{"dataset": "coloured fractals of 300 iterated function systems on busy backdrops", "arch": "unet", "blocks_per_level": 1, "weight_decay": 0.0}
Rows from block 2, named by matrix and row number. Rows with one number belong to one channel. Each number is 50 + 12 x the weight over its row's rms, rounded and kept within 0 to 99. All counts start at 0. After the name is the row's rms in percent of the matrix's.
# convs0: first 3x3 conv (model.mid.0.convs.0.weight, 192x192x3x3), inputs 176-183, a 3x3 kernel for each
# convs1: second 3x3 conv (model.mid.0.convs.1.weight, 192x192x3x3, transposed), outputs 176-183, a 3x3 kernel for each
convs0.4 113:30 25 42 25 24 35 22 27 41 28 21 21 33 32 38 45 43 42 34 31 42 36 31 40 36 46 47 40 34 45 38 35 47 55 51 55 60 51 58 52 58 48 47 68 64 74 70 64 57 40 44 44 33 44 43 47 52 38 42 46 40 45 55 44 46 54 38 23 28 25 34 31
convs1.4 112:48 46 50 52 56 58 55 59 63 63 57 57 62 60 61 66 68 69 41 47 39 50 51 50 47 49 42 60 54 49 58 56 54 58 61 60 49 35 34 61 55 61 46 37 43 44 38 46 53 45 52 43 34 42 51 48 48 60 56 58 50 49 44 49 52 44 62 63 59 45 52 45
convs0.5 086:36 33 22 38 37 28 07 27 21 49 31 40 48 26 27 41 20 36 37 49 37 47 45 20 44 51 30 50 33 48 58 28 42 68 37 53 48 63 62 54 66 52 36 67 54 49 55 51 64 55 51 53 44 32 51 46 58 57 50 51 67 64 58 41 44 53 51 42 28 53 56 41
convs1.5 083:83 57 63 84 53 57 85 67 69 80 58 53 74 54 39 61 57 56 44 45 50 48 45 45 59 41 37 64 49 43 63 43 37 49 47 45 36 44 46 47 45 42 33 32 31 39 38 30 48 48 32 35 47 34 36 39 45 48 45 36 47 36 34 40 47 58 52 53 53 55 52 50
convs0.6 106:31 48 51 32 46 55 31 38 40 48 48 52 37 38 44 43 39 42 49 43 59 47 42 50 53 41 51 58 44 46 43 25 31 46 31 35 44 31 23 34 22 13 30 24 15 41 28 31 28 21 29 26 22 24 49 38 44 54 39 33 57 34 34 65 47 52 62 48 49 71 56 55
convs1.6 118:56 60 58 57 62 64 53 60 63 43 51 44 50 55 50 37 44 45 64 55 54 52 45 42 48 43 42 40 42 43 46 49 46 43 50 48 48 44 37 46 42 41 59 60 61 53 48 43 56 53 45 53 52 52 58 47 53 45 34 38 50 41 46 57 47 58 50 40 41 53 47 49
convs0.7 083:36 48 43 30 43 34 22 29 32 50 33 48 45 32 35 60 37 38 29 35 33 27 23 17 32 25 24 56 46 61 52 27 51 72 46 61 61 63 56 62 71 56 49 62 57 49 49 48 57 56 62 60 53 43 60 54 62 61 48 55 83 62 71 28 22 40 23 17 29 40 31 35
convs1.7 080:76 57 70 70 51 61 81 69 76 68 46 45 61 45 38 63 52 53 59 51 56 54 37 51 71 49 53 55 44 41 55 44 39 50 43 44 43 44 53 45 47 50 44 40 45 35 38 30 41 45 32 47 55 47 44 43 42 52 55 46 55 49 56 57 51 58 66 61 64 79 65 69
convs0.8 095:48 49 60 51 44 50 44 42 45 54 36 49 49 46 45 64 61 60 36 35 43 51 50 43 46 52 45 51 43 55 53 41 48 66 49 61 56 47 40 62 48 41 56 51 64 54 48 63 53 50 57 42 51 52 63 54 60 68 63 59 68 66 63 58 46 67 55 39 48 53 35 35
convs1.8 085:58 43 43 49 43 33 56 45 44 53 44 41 54 50 39 51 51 45 70 57 52 41 33 32 36 34 30 52 47 39 58 56 41 51 54 43 72 65 36 69 61 30 54 61 33 63 49 27 65 63 21 35 48 11 68 58 55 37 37 37 28 25 31 69 52 58 43 42 39 36 32 29
convs0.9 104:25 39 48 42 46 51 48 41 50 41 49 41 46 44 30 55 50 33 32 53 35 49 62 44 28 46 45 58 49 40 57 37 31 61 53 46 38 38 63 40 79 66 70 68 51 34 25 58 66 65 62 75 37 41 49 57 47 55 51 35 35 33 25 55 56 46 59 55 34 45 42 35
convs1.9 102:49 51 57 53 43 45 58 42 34 55 57 60 57 48 38 56 42 32 56 56 47 57 46 53 39 45 27 53 51 43 52 44 42 47 43 34 64 42 37 71 45 34 65 34 28 63 41 31 75 45 34 45 35 26 61 50 41 57 46 44 50 39 33 53 42 44 47 45 53 47 48 50
convs0.10 096:27 35 28 24 29 22 15 19 25 44 28 44 38 25 31 49 34 39 41 42 47 38 35 42 47 50 57 54 44 58 47 30 48 60 47 64 69 73 73 70 71 62 65 76 79 55 50 60 57 52 69 59 42 53 60 53 61 56 44 51 62 51 60 40 32 38 28 19 34 42 31 36
convs1.10 084:72 61 60 70 60 58 75 63 71 47 44 37 50 50 46 42 44 41 53 49 50 51 42 47 62 42 54 42 43 28 48 51 38 32 39 31 51 50 50 48 45 48 43 33 44 39 38 29 31 41 29 33 44 36 31 46 47 42 48 45 41 42 45 53 68 70 55 66 64 54 57 56
convs0.11 088:47 46 44 53 45 35 42 41 31 68 55 52 56 39 39 61 47 43 46 43 42 59 47 41 50 50 50 60 48 56 52 31 42 59 39 52 73 68 52 72 49 44 71 64 64 58 50 54 71 64 56 44 69 52 64 69 71 73 67 65 70 70 72 57 59 69 66 57 60 69 52 65
convs1.11 079:52 43 39 47 31 31 53 36 44 55 51 49 52 47 38 50 37 37 50 43 45 45 33 41 53 36 52 49 52 43 54 51 39 49 46 40 74 62 39 70 59 26 58 57 32 53 41 28 55 59 30 57 68 33 50 43 48 39 44 36 35 32 48 61 43 58 47 43 45 52 38 44
convs0.12 121:10 00 16 15 00 11 16 24 18 44 38 32 56 29 34 74 62 52 43 51 64 55 37 45 42 60 39 29 30 32 39 15 28 58 56 49 47 57 56 40 58 48 57 68 63 58 73 67 40 64 67 54 58 55 34 49 52 30 38 44 36 53 49 38 43 53 40 25 28 41 53 30
convs1.12 104:68 61 64 65 59 57 70 67 65 59 49 48 61 60 50 60 64 54 42 45 44 54 56 51 48 53 56 59 50 46 58 55 45 50 54 45 28 41 59 43 54 61 33 42 52 49 49 49 38 35 35 18 23 24 32 40 50 33 44 47 26 34 35 46 60 69 41 61 65 30 41 43
convs0.13 140:53 62 53 49 58 55 44 51 56 39 46 55 46 43 47 55 42 58 56 56 53 49 52 44 34 34 37 50 44 51 49 51 51 49 43 61 46 59 61 43 53 71 40 24 49 52 54 34 64 58 60 70 46 44 54 56 52 54 48 53 51 38 58 52 45 40 43 37 44 50 56 45
convs1.13 160:62 45 42 45 36 42 37 44 56 54 44 45 55 51 58 52 45 56 55 46 45 44 26 36 42 36 59 51 47 50 46 45 44 47 50 59 64 54 38 57 52 23 43 52 47 59 45 44 43 51 47 42 57 51 56 49 56 46 49 59 47 55 63 50 45 50 38 39 49 41 53 59
convs0.14 104:34 47 53 44 49 46 45 53 52 48 42 42 57 57 49 70 66 67 59 70 62 60 57 51 46 52 44 58 52 47 52 38 45 65 51 57 42 48 58 48 50 36 63 58 62 46 49 60 69 53 49 60 68 56 57 57 69 65 52 41 61 51 50 48 45 62 44 34 34 55 39 51
convs1.14 092:56 47 57 58 39 45 61 41 32 51 48 49 54 43 38 60 50 44 65 60 56 64 54 55 49 45 23 44 42 38 54 52 43 48 49 40 55 45 42 82 61 52 65 47 38 59 42 30 71 44 22 49 49 29 63 49 47 60 49 48 48 31 38 62 40 54 60 51 61 50 45 51
convs0.15 114:51 51 45 45 46 30 27 51 43 61 50 37 61 48 41 49 40 36 34 47 44 50 74 39 52 64 44 61 49 31 70 54 45 63 45 37 80 62 66 58 61 50 34 60 63 71 58 44 86 72 43 45 40 29 37 42 39 52 57 44 69 66 38 36 40 49 61 74 52 71 74 53
convs1.15 102:58 42 42 65 46 41 65 52 51 72 50 32 74 53 27 58 56 44 54 54 41 52 50 47 68 56 40 49 40 35 58 48 36 51 47 40 41 32 22 55 42 35 41 35 30 36 41 26 46 50 29 44 58 39 37 31 35 46 38 37 45 34 32 42 31 41 46 39 42 59 52 50
convs0.16 084:48 50 57 45 45 45 48 43 43 55 39 54 41 32 33 54 42 46 39 51 58 36 41 52 47 51 61 53 38 55 49 31 40 62 44 49 67 71 71 69 65 66 74 65 64 49 45 60 58 45 68 54 55 74 67 65 67 72 65 64 83 79 73 48 47 49 47 47 44 48 45 42
convs1.16 070:53 63 65 54 62 66 46 57 66 51 55 55 53 60 61 44 47 52 21 43 35 39 57 44 18 33 27 43 52 45 49 60 53 41 48 44 33 35 23 38 41 34 40 45 34 27 36 26 41 52 38 34 40 30 30 35 27 37 46 36 23 31 21 26 41 34 45 53 40 41 42 35
convs0.17 114:52 46 61 65 41 49 65 44 59 56 48 64 54 40 44 57 44 55 38 51 35 54 55 26 46 43 27 60 62 59 54 50 58 63 49 60 49 33 57 64 47 62 54 43 55 54 35 26 55 38 31 48 41 27 42 53 55 47 47 37 47 51 47 45 49 41 33 28 33 36 41 36
convs1.17 102:62 49 52 55 43 40 49 45 59 60 56 53 52 58 57 51 47 61 59 35 50 51 37 37 50 37 69 54 48 48 57 61 52 52 54 54 77 70 24 75 63 07 53 58 20 81 71 33 66 74 24 71 74 33 45 47 58 40 48 44 52 48 58 58 36 59 45 32 40 57 38 45
convs0.18 108:78 72 67 74 73 67 48 58 72 47 43 37 56 63 54 43 43 48 39 43 44 61 64 61 55 68 66 44 44 46 57 65 61 55 56 52 43 47 34 43 57 34 35 60 50 78 78 57 46 55 45 47 47 33 28 29 32 44 45 44 52 62 62 48 39 43 59 52 45 61 68 61
convs1.18 106:28 42 42 44 54 54 45 59 58 40 44 49 51 55 55 55 57 52 26 45 40 54 57 56 52 55 50 33 46 35 44 53 39 49 55 45 47 33 18 63 58 64 59 51 71 36 42 32 52 51 45 60 46 52 41 42 40 58 61 61 55 52 49 31 38 42 60 61 57 53 54 51
convs0.19 084:42 44 41 37 38 30 14 30 31 54 41 49 42 32 29 44 32 36 30 36 43 33 36 29 35 43 50 60 50 59 50 40 45 65 45 56 48 66 58 50 59 52 34 62 52 62 56 51 64 55 52 64 57 43 59 61 64 56 52 53 70 62 63 44 39 57 40 36 46 48 50 53
convs1.19 084:70 53 60 69 45 51 83 63 71 66 54 45 60 49 42 54 52 48 61 45 55 53 41 48 63 37 47 47 43 39 46 43 35 45 43 41 50 50 51 48 38 43 34 28 48 54 45 31 57 52 34 50 50 42 33 40 50 36 32 33 40 29 44 55 47 67 52 46 50 59 46 55
convs0.20 103:66 67 65 65 66 61 63 68 71 42 40 42 48 51 46 49 55 58 47 50 48 49 45 48 45 48 57 51 46 51 50 38 48 55 55 65 36 44 41 29 36 12 16 29 05 33 38 50 31 27 28 21 23 18 30 37 42 32 30 32 29 29 35 57 64 72 46 41 54 41 36 47
convs1.20 116:44 42 43 46 42 46 47 50 48 48 46 48 48 46 45 47 46 44 55 61 50 55 56 46 38 48 31 44 46 43 45 45 43 43 44 40 63 47 49 71 56 61 68 60 63 61 50 56 75 57 58 59 43 49 73 71 61 65 62 57 60 54 50 63 62 52 61 64 58 49 51 47
convs0.21 113:65 54 46 50 50 40 26 40 46 75 65 43 71 49 36 55 37 37 55 61 57 68 67 61 49 59 61 64 61 43 58 36 39 57 46 42 66 44 60 52 34 39 52 43 75 68 54 42 70 62 43 58 64 57 57 51 49 69 56 43 53 47 43 58 59 69 62 47 64 66 61 72
convs1.21 100:53 44 37 43 32 32 45 36 40 55 54 42 55 56 38 44 39 28 66 54 58 67 48 57 55 48 62 47 52 41 58 57 41 40 46 37 62 53 14 61 51 00 48 57 15 46 33 13 48 53 24 51 67 24 58 65 58 53 60 42 43 50 50 59 47 59 51 48 58 52 57 69
convs0.22 100:35 50 43 40 56 44 29 49 27 50 48 51 41 42 47 42 42 49 54 50 45 56 53 49 49 51 46 59 48 48 46 37 37 46 41 39 51 39 21 38 19 23 43 27 29 51 46 33 40 27 34 35 32 38 49 50 31 63 51 35 52 42 28 70 67 46 79 62 52 70 64 49
convs1.22 115:48 60 62 56 71 70 52 64 59 40 66 55 65 85 64 45 60 39 56 49 49 44 43 36 46 42 41 41 52 51 54 70 59 46 57 52 47 34 35 44 30 44 65 53 66 54 44 41 46 34 37 50 41 50 53 36 47 38 29 36 50 34 55 59 46 58 50 44 47 53 44 53
convs0.23 096:47 35 37 47 46 38 19 33 27 47 28 28 47 28 19 43 27 26 33 43 51 51 53 44 52 71 58 46 32 45 53 32 34 68 51 51 37 47 41 37 49 27 31 49 43 54 55 42 57 61 48 58 63 41 37 37 52 54 56 57 57 63 57 43 44 61 46 45 41 66 76 57
convs1.23 086:60 53 51 72 56 54 71 68 70 73 54 44 67 60 44 46 53 53 45 49 50 46 47 43 49 31 34 61 52 40 52 54 39 38 42 39 46 48 54 49 43 47 26 27 38 43 41 32 49 40 33 37 39 33 34 43 49 38 38 34 28 23 37 42 43 59 32 36 38 29 26 30
convs0.24 099:57 56 56 54 53 57 56 52 50 66 52 64 57 45 55 70 58 65 52 50 61 50 43 52 56 51 57 62 55 61 52 41 47 62 48 54 57 56 54 51 47 45 55 43 37 47 40 51 47 39 54 64 55 62 60 43 49 61 41 48 73 59 59 57 46 45 58 46 50 65 58 57
convs1.24 052:45 54 42 47 55 55 41 44 40 46 46 51 52 49 46 38 42 42 19 38 26 21 46 37 13 38 33 49 52 48 47 47 46 41 44 40 45 47 40 44 42 46 56 49 49 39 34 31 46 42 40 33 33 27 24 31 20 27 36 22 24 35 26 33 39 27 29 40 29 22 39 28
convs0.25 087:57 63 52 54 58 39 19 44 24 56 43 54 58 37 37 46 23 22 32 37 39 56 53 38 41 46 37 54 48 54 62 37 42 68 31 41 40 51 39 49 50 25 24 46 27 53 51 36 51 41 29 47 57 39 42 36 47 55 37 42 75 53 52 39 35 60 46 44 37 64 59 52
convs1.25 079:69 50 58 61 42 57 71 55 73 87 62 51 68 50 40 53 50 60 56 55 59 44 41 47 55 39 40 57 48 43 56 49 43 49 42 56 47 35 34 52 42 35 37 29 30 46 34 25 63 63 37 52 55 45 44 44 43 44 48 28 41 34 33 49 45 48 49 47 49 54 45 54